config = dict(
    widths=[64, 128, 192, 256],
    init='torch_default',
    residual_init='none',
    adamw_weight_decay_other_params=0,
)
Rows from block 11 of a small image inpainting model, named by matrix and row number. Rows with one number belong to one channel. Each number is 128 + 24 x the weight over its row's rms, rounded and kept within 0 to 255. All counts start at 0.
After each channel's rows are labels from the 100 images, of 14848, where the channel reaches its highest value: "peak on" is the class under the peak. Only what is clearly more common there than usual is listed. The data: rendered made-up planets.
# convs0: first 3x3 conv (model.decb.1.1.convs.0.weight, 128x128x3x3, each kernel summed), inputs 0-63
# convs1: second 3x3 conv (model.decb.1.1.convs.1.weight, 128x128x3x3, transposed, each kernel summed), outputs 0-63

convs0.56 [136 114  84 126 153 131 108 106 107 145 170 121 102 152  89 122 131 116 106 127 149 127 109 138 155 145 125 152  80 141  91 124 149 127 110 111 114 121 167 116 127 123 132 147 102 116  70 114 154  93 128 105 103 120 149 131 105  63 156  80 142 117 120 110]
convs1.56 [188 109 128 130 132 108 164 147 142  77 111 132 118 149 135 131 137  96  73 163 114 116 120 132 115  97 111 151 154 112 117 140  95 163 170 122  85 127 138 180 104  82 120 138 147 110 136 124 118 132  95 170 113 167 170 120 150 157 103 162  76 177 148  96]
peak on: ring

convs0.5 [120  96 173 103 125 100 130 111 110 151 151  99 157 135 117 129  95 143 136 124 125 122 141 159 146 130 128 121 110 101 137 124 153 122 125 160 148 128 132 142 139 148 138 108 120 126 127 134 115 136 120  84 119 112 128  91 115 112 139 136 132 107 140  77]
convs1.5 [128 135 124 123  92 128 172 141 122 140 110 124  90 132 156 125 146 171 159 170 123 131  93 153 118 160 164 118 107 127  95 156 130 138 107 129  58 121 136 120 104 129 124 138 140 152 134 135 140 148 127 168 123 109 147 152 127 155 109  93 111 138 150 109]
peak on: ring

convs0.93 [114 106 116 104 130 150 112 187 121 127 117 148  96 122 106 151 118  62 125  98 114 136 152 138 146 131 145 135 177 187 144 106 128 113 100 133 105  98 113 156 144 127 137 132  94 131  99 120 129 117 151 140 139 122 154 141 112  86 114 118 128 123 141  74]
convs1.93 [135 122  76 156 106 118 114  94 110  99 123 120 110 113 123  90  90 129 113 123 143 145 125 169 140 178 122 161 113 133 134 146 122 139 166 137 156 148 117 109 149  69 132 133 147  87  97 182  71 121 139 138 156 154 119 125 139 133 128 105 128 113 143 128]
peak on: ring

convs0.76 [ 90  72 117 102 143 120 121 126 140 108 136 113 151 135 125 150  99 133  80 145 116 114 131 164 107 134 168 152 150 121 144  64 101 135 131 144  78 127 119 104 169 122 135 122 130 129 121 100 112 112 164 171 161 140 113  95 126 150 135 181 152 119 131 115]
convs1.76 [149 117  96 115 135 122 135 113  96  77 112 139 133 140 130 145 151 153 120 101 175 144 162 127 106 135 141 116 140 155 110 126 144 132 111 111 171 161 130 147 119 141 119 131 121 121 129 119 117 140  88  94 112 129 116  93 165  97 140 146 101  95 128 175]
peak on: planet

convs0.49 [175 109 151 151 129 120 152 115 113 144 158  96 139 148  62 124 122 131 128 136  81  86 161 153 134 176 117 117 121 159 101 129 133 128 151 146 113 119  48  79 116  86 148 123 123 125  95 119 153 106  95 106 106 136 114 158 126 101  95 138 108 120 126 143]
convs1.49 [128 115 134 141 138 134 118 169  85 153 140 109 141 101 129 141 152 103 130 126 114 138 103 128 116 122 112 137 149  77 128 141 108 118 149 149 127 124 179 176 113 122 160 123 136  99 159 112 142 143 146 131  98 120 112 142 150 128 144 145 147 151 208 136]
peak on: planet

convs0.106 [101 144 116 159 123 116 117 170 101 140 134 139 125  80 141 110  93 135 108 120 117 104 149 104 127 115 129 140 142 109 115  83 162 108 130 117 144 119 122 118 118  96 110 140 127 112 101 139 142 106 148 136 147  96 164 154 128  43 115 142 124  95 123 135]
convs1.106 [111 107 148 127 115  98  74 160 112 118 133 121 113 134 112 129 116 132 122  99 130 125 139 110 114 143 130  77 162 114 109 166 124 105 134 153  97 103 202 143 134  99 153 114 164 118 157 152 100 129  91 186 111 148 144 134 152  88  98 111 118 149 121 107]
peak on: planet

convs0.31 [118 133 125 118 143 109 146 145 141 118 121 107 134 153 132 115 159 142 142 142 141 130 179 164 107 105 104 134  69 101 107 121 137 127 134  65 154 128 172 164 114 122 126 110 133 118 124 139 110 151 117 149 100 130 112 114 163 135 107 170 151 118 121 143]
convs1.31 [121 134 171 116  99 133 146  86  87 129 149 157 116 115 118 172 116  91 121 147 151  83 101 160 142 133 102 121 143 121 134 142 109  97 119 159 115 127 137 153 148 158 134 130 136 131 140 147 160 119 170 109 126 144 115 133  98 133  97  82 102 118 164 157]
peak on: planet; ring

convs0.80 [127 123 120 105 176 100 153 120 125 111  99 136 125 114  71 120 143 112 133 122 104 139 140 111  85 125 123 134 103  81  98 120 128 117  82 124 116  99 139 113 128 100 139 159 128 128 132 142 163 102 137  84 131 122 134 137 116  69 143 104 186 145 119 135]
convs1.80 [141 160 136 116 114 148 162 140 140 123 153 131 129 110 120 136 142 105  77 113 151  98 137 135 122 170 139 122  92 120  90 125  91 128 163 139 131 155  92 132 137 123 138  99 126 149 111 122  98 156 122 102 142 129 113 161 160 104  97 107 152 157 138 148]
peak on: ring

convs0.87 [100 141 171 155 106 108 138 135  86 109 131 146 127 136 162 138 129 129  97 124 117 128 117 119 130 137 141  80 139 109 149 157 127  96 178 108 149 123 126 123 153 114 117 128 143 136 136 115  97  49 128 182 115 115 131 154 130  68 150 111 121 126 116 135]
convs1.87 [147 121 100 120  89 135 131 111 130  88 121 149 116 101 136 125 120  94 110 117  98 123 108  93 104 145 140 143 108 109 149 140 109 117 131 102 105  87 100 144  98 154 120 130 107 111  80 102 105 149  66 108 132 160 135 132 102 126  97 162 107  94 144 112]
peak on: planet

convs0.12 [146 108  99 129 156 130 133 108 137 132 161 132 117 140 122 125 118  46 148 135 144 143 108  93 124 177 130  96  96 131 156 129 140 119 109 110 127 103 109 130 133 122 115 111 102 130 119  87 127 143  99 134 129 116 156 127 130 130 162 125 119 107  79 125]
convs1.12 [128 107 103  92 132 142 137 136  91 107 142 142 104 100 156 129 136  91 113  83 118 120 115 142 110  76 148 157 139 153 120 140  91 147 111 111 126 183 163 124 138 107 137 111 117 151 108 113 121 126 146 133 143  97 152  98 130 134  77 141 105 167 112 110]
peak on: ring

convs0.11 [ 78 137 163 127 122 119 128 139 112 120 110 122 156 110 124 105 135 138 141 108 122 198 137 115 107 109 140 105 142 136  99 109 131 121 120 137 128 122  89 143 131 144  62 127 130 125 123 156 132 138  81 145 145 133 156 146 155 123 159 138 141 125 115 120]
convs1.11 [130 126  88 130  99 114 154 112 132 156 135 176  82 117 157 109 123 125 134 124 151 131 101 139 129 156 137 121 134 145  99 100 127 148  87 194  90 115  85 124  97 146 142  78 118 110 122 100 142 181 136 134 104 118 142  89 141 187 135  96  94 168 128 152]
peak on: ring

convs0.110 [162 111 156 136 110 122 133 112  94 100 114 115 111 129 135  93 123 138  40 126  92 113 121 146 172 128  99 112 101 152 157 106 163  92 167 122 136 132 122 123 145 105 138 101 122 108 145 117 103 110 107 131 147 127 106 120 122  56  54 129 156 144 101  95]
convs1.110 [114 176 122 135 100 103 127 115 122 127  99 128 168 130 142 176 101 129 132 158  71 107 130 105 154  79 152 149 151 118 126 145  95 127 151  69 158 121 135 112 155 152 110 149  94 109  84 103 108 131 149 116 139 113 115 125 120 110 114 106 141 108 126 173]
peak on: ring

convs0.100 [ 84 156 150 106 149 138  98 121 148  97 137 122 127 127  99 120 141 158 173 147  75 112 164 133  92 138 133 126 102 126 109  86 108 121  68 155  52 105 134 141 147 148  93 131 132 136 104 142 103 117 164 166 127 144 128 101 117 131 128  94 115 125 132 129]
convs1.100 [188 119 126 148 145 116 132 112 126 158  92 128 114 144 135 176 144 143 114 122 149  95 129 144 131 124 116 121 118 114 107 120 130 157 134 112 124 127 147 138 134 172 151 147  95 152 140 140 138  95 125 112 178 103 175 118 103 146 121 143 172 134 117  92]
peak on: planet

convs0.126 [135 111 161 127  98 113  76 125  91 126 140 116 116 110 144 123 133 114  90 104 177  95 117 114 102 160 147 128 128 135  61 132 145 124 130 112 130 112  98  94  80 127 151 136 106  97  76 120 114  85  84 146 155 137 152 148  87  92 114 112 119 125 115  95]
convs1.126 [140 160  93 142 120  92 162 106 145  88  96 126 123 129 116 107 134 167 140 145  98 105 121  87 169 137 122 128 140 140 152 104 117 168 119 114 134 138 122 123 130 101 144  69 123 147 124 142 116 106  86 122  77 117 160 109 135 133 115 127 120 124 144 115]
peak on: ring

convs0.95 [117 130 117 125  94 118 152 131 101 107 125 114 155 134 126 101 148 138 109 123 113 133 106 120 100 132 135 133 135 138 133 112 106 143 134 122  88 120 110 117 100 139 129 123 148 135 113 137 124  30 113 125 145 132 147 187 135 111 108 129 136 136  94 161]
convs1.95 [136 126 113 126 113  77 125  94 127 113  93  96 126 159  98 166 101 106  86 157 134 113 119 120 107 106 121 169 162 148  84 101 110 131 161 139 131 115 111 137 112 115 158  80 127  80 102 123 139 101 111 163 137 151  88 132 115 105 122 140 158 108 137 143]
peak on: ring

convs0.79 [127 104 138 136 125 129 133 124 138 151 125 118 114 126 138 132  90 134 126 109 129 152 121 132 141 128 151 138 142 145 128 138 142 130 139 131 128 157 119 125 128 123 143 131 119 130 145 134 136 159 151 126 134 116 132 140 130 133 137 125 151 118 143 109]
convs1.79 [115 148 125  84 157 130 114 117 102 134 146 101 124  73 112 178 153  67 146 129 182  97  94 171 122 136 101 135 106 146 105 113 174 144 158  88 142 121 103 111 123 108 137 121 139 118 119 133 132 113 142 120 133 126 148 122 155  94 107 143 183 122 113  90]
peak on: ring

convs0.114 [142 132 109 137 144 156  96 126 139 118 201 126 116  98 133 153 137 118  93 122  78  36 137 121 136 173 116 141 140 113  96  97 127 157 143 116 110 145 141 126 124  95 120 121 115 142 103 130 104 139 141 120 109 119 140 116 151  86 128 145 150 123 129 118]
convs1.114 [123 128 118 163 107 131 155 147 116 133 129 123 146 120 142 147 156 140 132 121 116 144 142 122 127 109  96 101  71 102 113  97 104 160 178  67 111 133 131 179 175 151 139 149 146 112 153 130 118 108 157 142 116 115 111 212 115 157 159 144  79 156 105  87]
peak on: ring

convs0.28 [118 106 122 121 127  99 111 125 115 109 123 123 144  95 115 139 126 129 124 126 136 119 113 170 142 106 119 128 168 146 139 156 127 103 153 140 127 105 114 116 139 123 123 139 120 138  87 142 145 137 134 177 131 134 132 126 147  84 145 131 123 118 132 149]
convs1.28 [120 142 158 138 127 166 113 128 139 153 133 133 137 178 111 222 165 118 130 154  84 116 177 115 137 107 128 100  79 144 124 143 125 143 121 122 127 113 107 117  98 140 126 157 150 156 116 156 166 131 151 129  98 147 181 116 108 134 124 128 109 128  97 126]
peak on: planet

convs0.16 [109  95 133  84 105 144 114 124 115  88  88 118 130 145  90 127 132 120 141  93 132 108 130 114 110 113 107 131 111 114 143 115 150 104 115  69 148  92 104  89 152 118 118 130 139 129 102 116 134 111 105 147 131 120 118 144 119 101 125 111 152 115 100  42]
convs1.16 [130 134 125 108 102  99 135 116  85  82  72 147 113 115 142 119 111 112 129 108 134 139  93 129 162 146 100 129 172 124 160 122  85  91  89 156 159 167 138 146 141 156 109 167 128 128  89 107  77 175 137 168 116  95 152 104  96 161  97 127 101 123 130 119]
peak on: ring

convs0.27 [147 120 147 130 163 120 108 120 133 156 140 142 105 131 150 128 119 129 133 120 124 138 121 136 132 151 153 133 137 110 115 127 129 110 139 144 106 155  77 127 133 126 103 133 134 118 104 127 101 114 116 123 141 128 153 159 142 123 130 149 168 130 152 169]
convs1.27 [114 136  67 139 140 150 160 121 136 116 132 146 116 137 137 133 132  93 144 119 169 114 115 128 105  89 122 135 105 156 155  90 113 122 186  61 145 163 133  97 109 114 152  86 142 156 108 127 136 110 155 161 107 125 133 109 102 122 139 107 150 158 108  91]
peak on: ring

convs0.35 [115  91 116 136 162 113 148 217 130 127 138 128  89 128 137  97 124  75 111 151 129 128 105 129 106 133 250 130 120 130 131 150 124 112 159 120 139 139 172 143 100 111 104  92 109 113 129 129 127 129 110 119 153 105 114 160 124 135 142 118 115 163 146 143]
convs1.35 [136 169  99 155 153  90  97 122 156 156 131 161 100 139 101 150 136 128 145 109 105 137 162 109 132 143  78 121 151 112 143  99 149 116 138 125 134 109  95 163 132 136 102 138 123 158 116 125 107  84 147 105  78 115 107  95  85 107 137 148 125 146 167 149]
peak on: ring

convs0.17 [116 124 103 131 137  98 140 125 147 103 113 143 136 135 121 112 135 126 149 126 127 141 164 137 102 146 113  97  78 132 152 132 131 128 138 127 126 136  97  96 122 123 139 105  90  98 157 164 110 140 111 147 106 135 104 158 149 131 116 136 104 139 101 130]
convs1.17 [166 141 162 135 126 148 161 142 134 151 185 139 125 124 109 110 134 106 123 132 141 163 140 129 158 103 164 115 140  96 130 111 125 124 170 147 176 159 121 165 105 150  92 122 119 135 136 116 143 115 117 159 129 145 154  89  84 112 114 145  77 147 120 136]
peak on: ring

convs0.108 [143 106 127 100  94 110  84 131 141 139 141 132  87 127  33  81 100 127 149 130 129 142 130 138 131 126 168 152 110 120  82 103 101 123 125 134 118  89 128 134  95 124 150 123 104 121  89  90 158 143 114 119 129  98 116 129 113  81 147 150 141 124 125 133]
convs1.108 [116 137  63 168 146 139 140 153 168 164  95 116 138 170 174 118 125 154 153 129 158 123 134 159 128 113  96 124 108 115 112 117 163 138 107 107 126 172 108 132 135 160 143 109 127 122 121  90 128 112 108 134 127 157 127 154 135  90 132 118 114 139 121 123]
peak on: ring

convs0.61 [134 129  21 149 132 148 140 135 107 116 134 122 142 123 131 117 118 118 110 137 104 144 113 122 144  15 108 117 124 114 129  92 152 122 139 119 152 153 114 116 100  86 138 116 130 130 130 106 128 133 119 122 129 146 106 123  99 149 153 105  95 109 148 139]
convs1.61 [136 116 151 140 123  88 158 110 133  91 121 137 103 170 135 178 152 137 121  75 118 143 125 150 116 128 143 150 129 101 136 161  99 102 139 142 179 110 163 134 125 134 163 134 106 125 142 122 130 135 129 137 148 105  76 172 135 153 135 102  65 133 127 155]
peak on: ring

convs0.111 [130  60  98  73 157 119 106 123 129 160 119 102 128 103 127 133 143 109 151 122 108 143 161 124 110 133 147 129 139 120 100 124  94 142  79 154  69 139 133 127 165 145 127 103 128 138 136 129 123 131 150 169 105 134 161 117 130 141 114  75 107 113 153 110]
convs1.111 [130 120 124 155 120  91 110  98 130 136 182 161  93 130 159 152 131 119 157 105 136 140 107 142 102 134 121 158 136 142 139 111 123 139  87 166 158  97 158 106 139  47 126 157 139 124 179 128 114 138 130 149 151 140 110 182 134 147 192 135 103  90 139 142]
peak on: ring

convs0.124 [137 153 125 136 137 100  80 151 147 120 171 122 123 125 101 154 115 137  85 137 112 132 133 125 193 141 108 132 121 105  97 117 125  90 145  98 110  81 120 172 135 127  77 132  76 183 143 125  97 124 139 153 120 114 132 112 120  30  90 134 134 115 112 119]
convs1.124 [124 134 155 121 147 116 186 106 155 143  95 122 135 123 138 135 129 150 127 153 171  69 147 131 138 165 130 130  95 101 111 145 114 140 118 154 101 134 137 101 124  94 127  90 151  88  90 144 154 169 112 139 149 130 155 130 163 105 116 116 102 124 139 165]
peak on: ring

convs0.23 [101 153 152 153  60 128 136 129 103 101 127 146 164 129 129 145 112 115 124 133  95 155 120 159 129 113 147  89 111 130 156 106 141 116 154 126 118 123 129 111 118 127 128  92 152 143 136 215 110 115  90 144 200 113 114 142 107 127  71 120 152 125 110 122]
convs1.23 [153 127  99 136 187 124 149 122 168 175  87 137 126 162 160 114 174 135 135 127 109 116 135 145 117 119 146 153 175 157  94 123 123 130 101 133 148 130 158  78 148 180 151 133 127 145 150  92 112  94 133  95  82 114 119 108 162 123 152 112 125  77 133  98]
peak on: planet

convs0.48 [109 142  92 107 133 143 101 134 121 130 140 146 138 118 131  91  95 151 125  99 117 137 139 143 120 118 104 152 111 123 123 135 114 144 127 127 114  79 102 130 123 135 149 109 106 121  82 111 137  94 108 132 112 108 141 122 139  85 128 127 120 124 128 125]
convs1.48 [149  92 112 114 143  95 135 109 143 102 125 112 140 136 123 159  98 133 127 123 131 119 149 132  77  98 131  91 133 121 130 104 143 177 163 128 132 126 146  79 129 115 170 118 155 118 125 159 139 141  89 111 154 115 152 158 131 128 140 144 150 120 176 147]
peak on: ring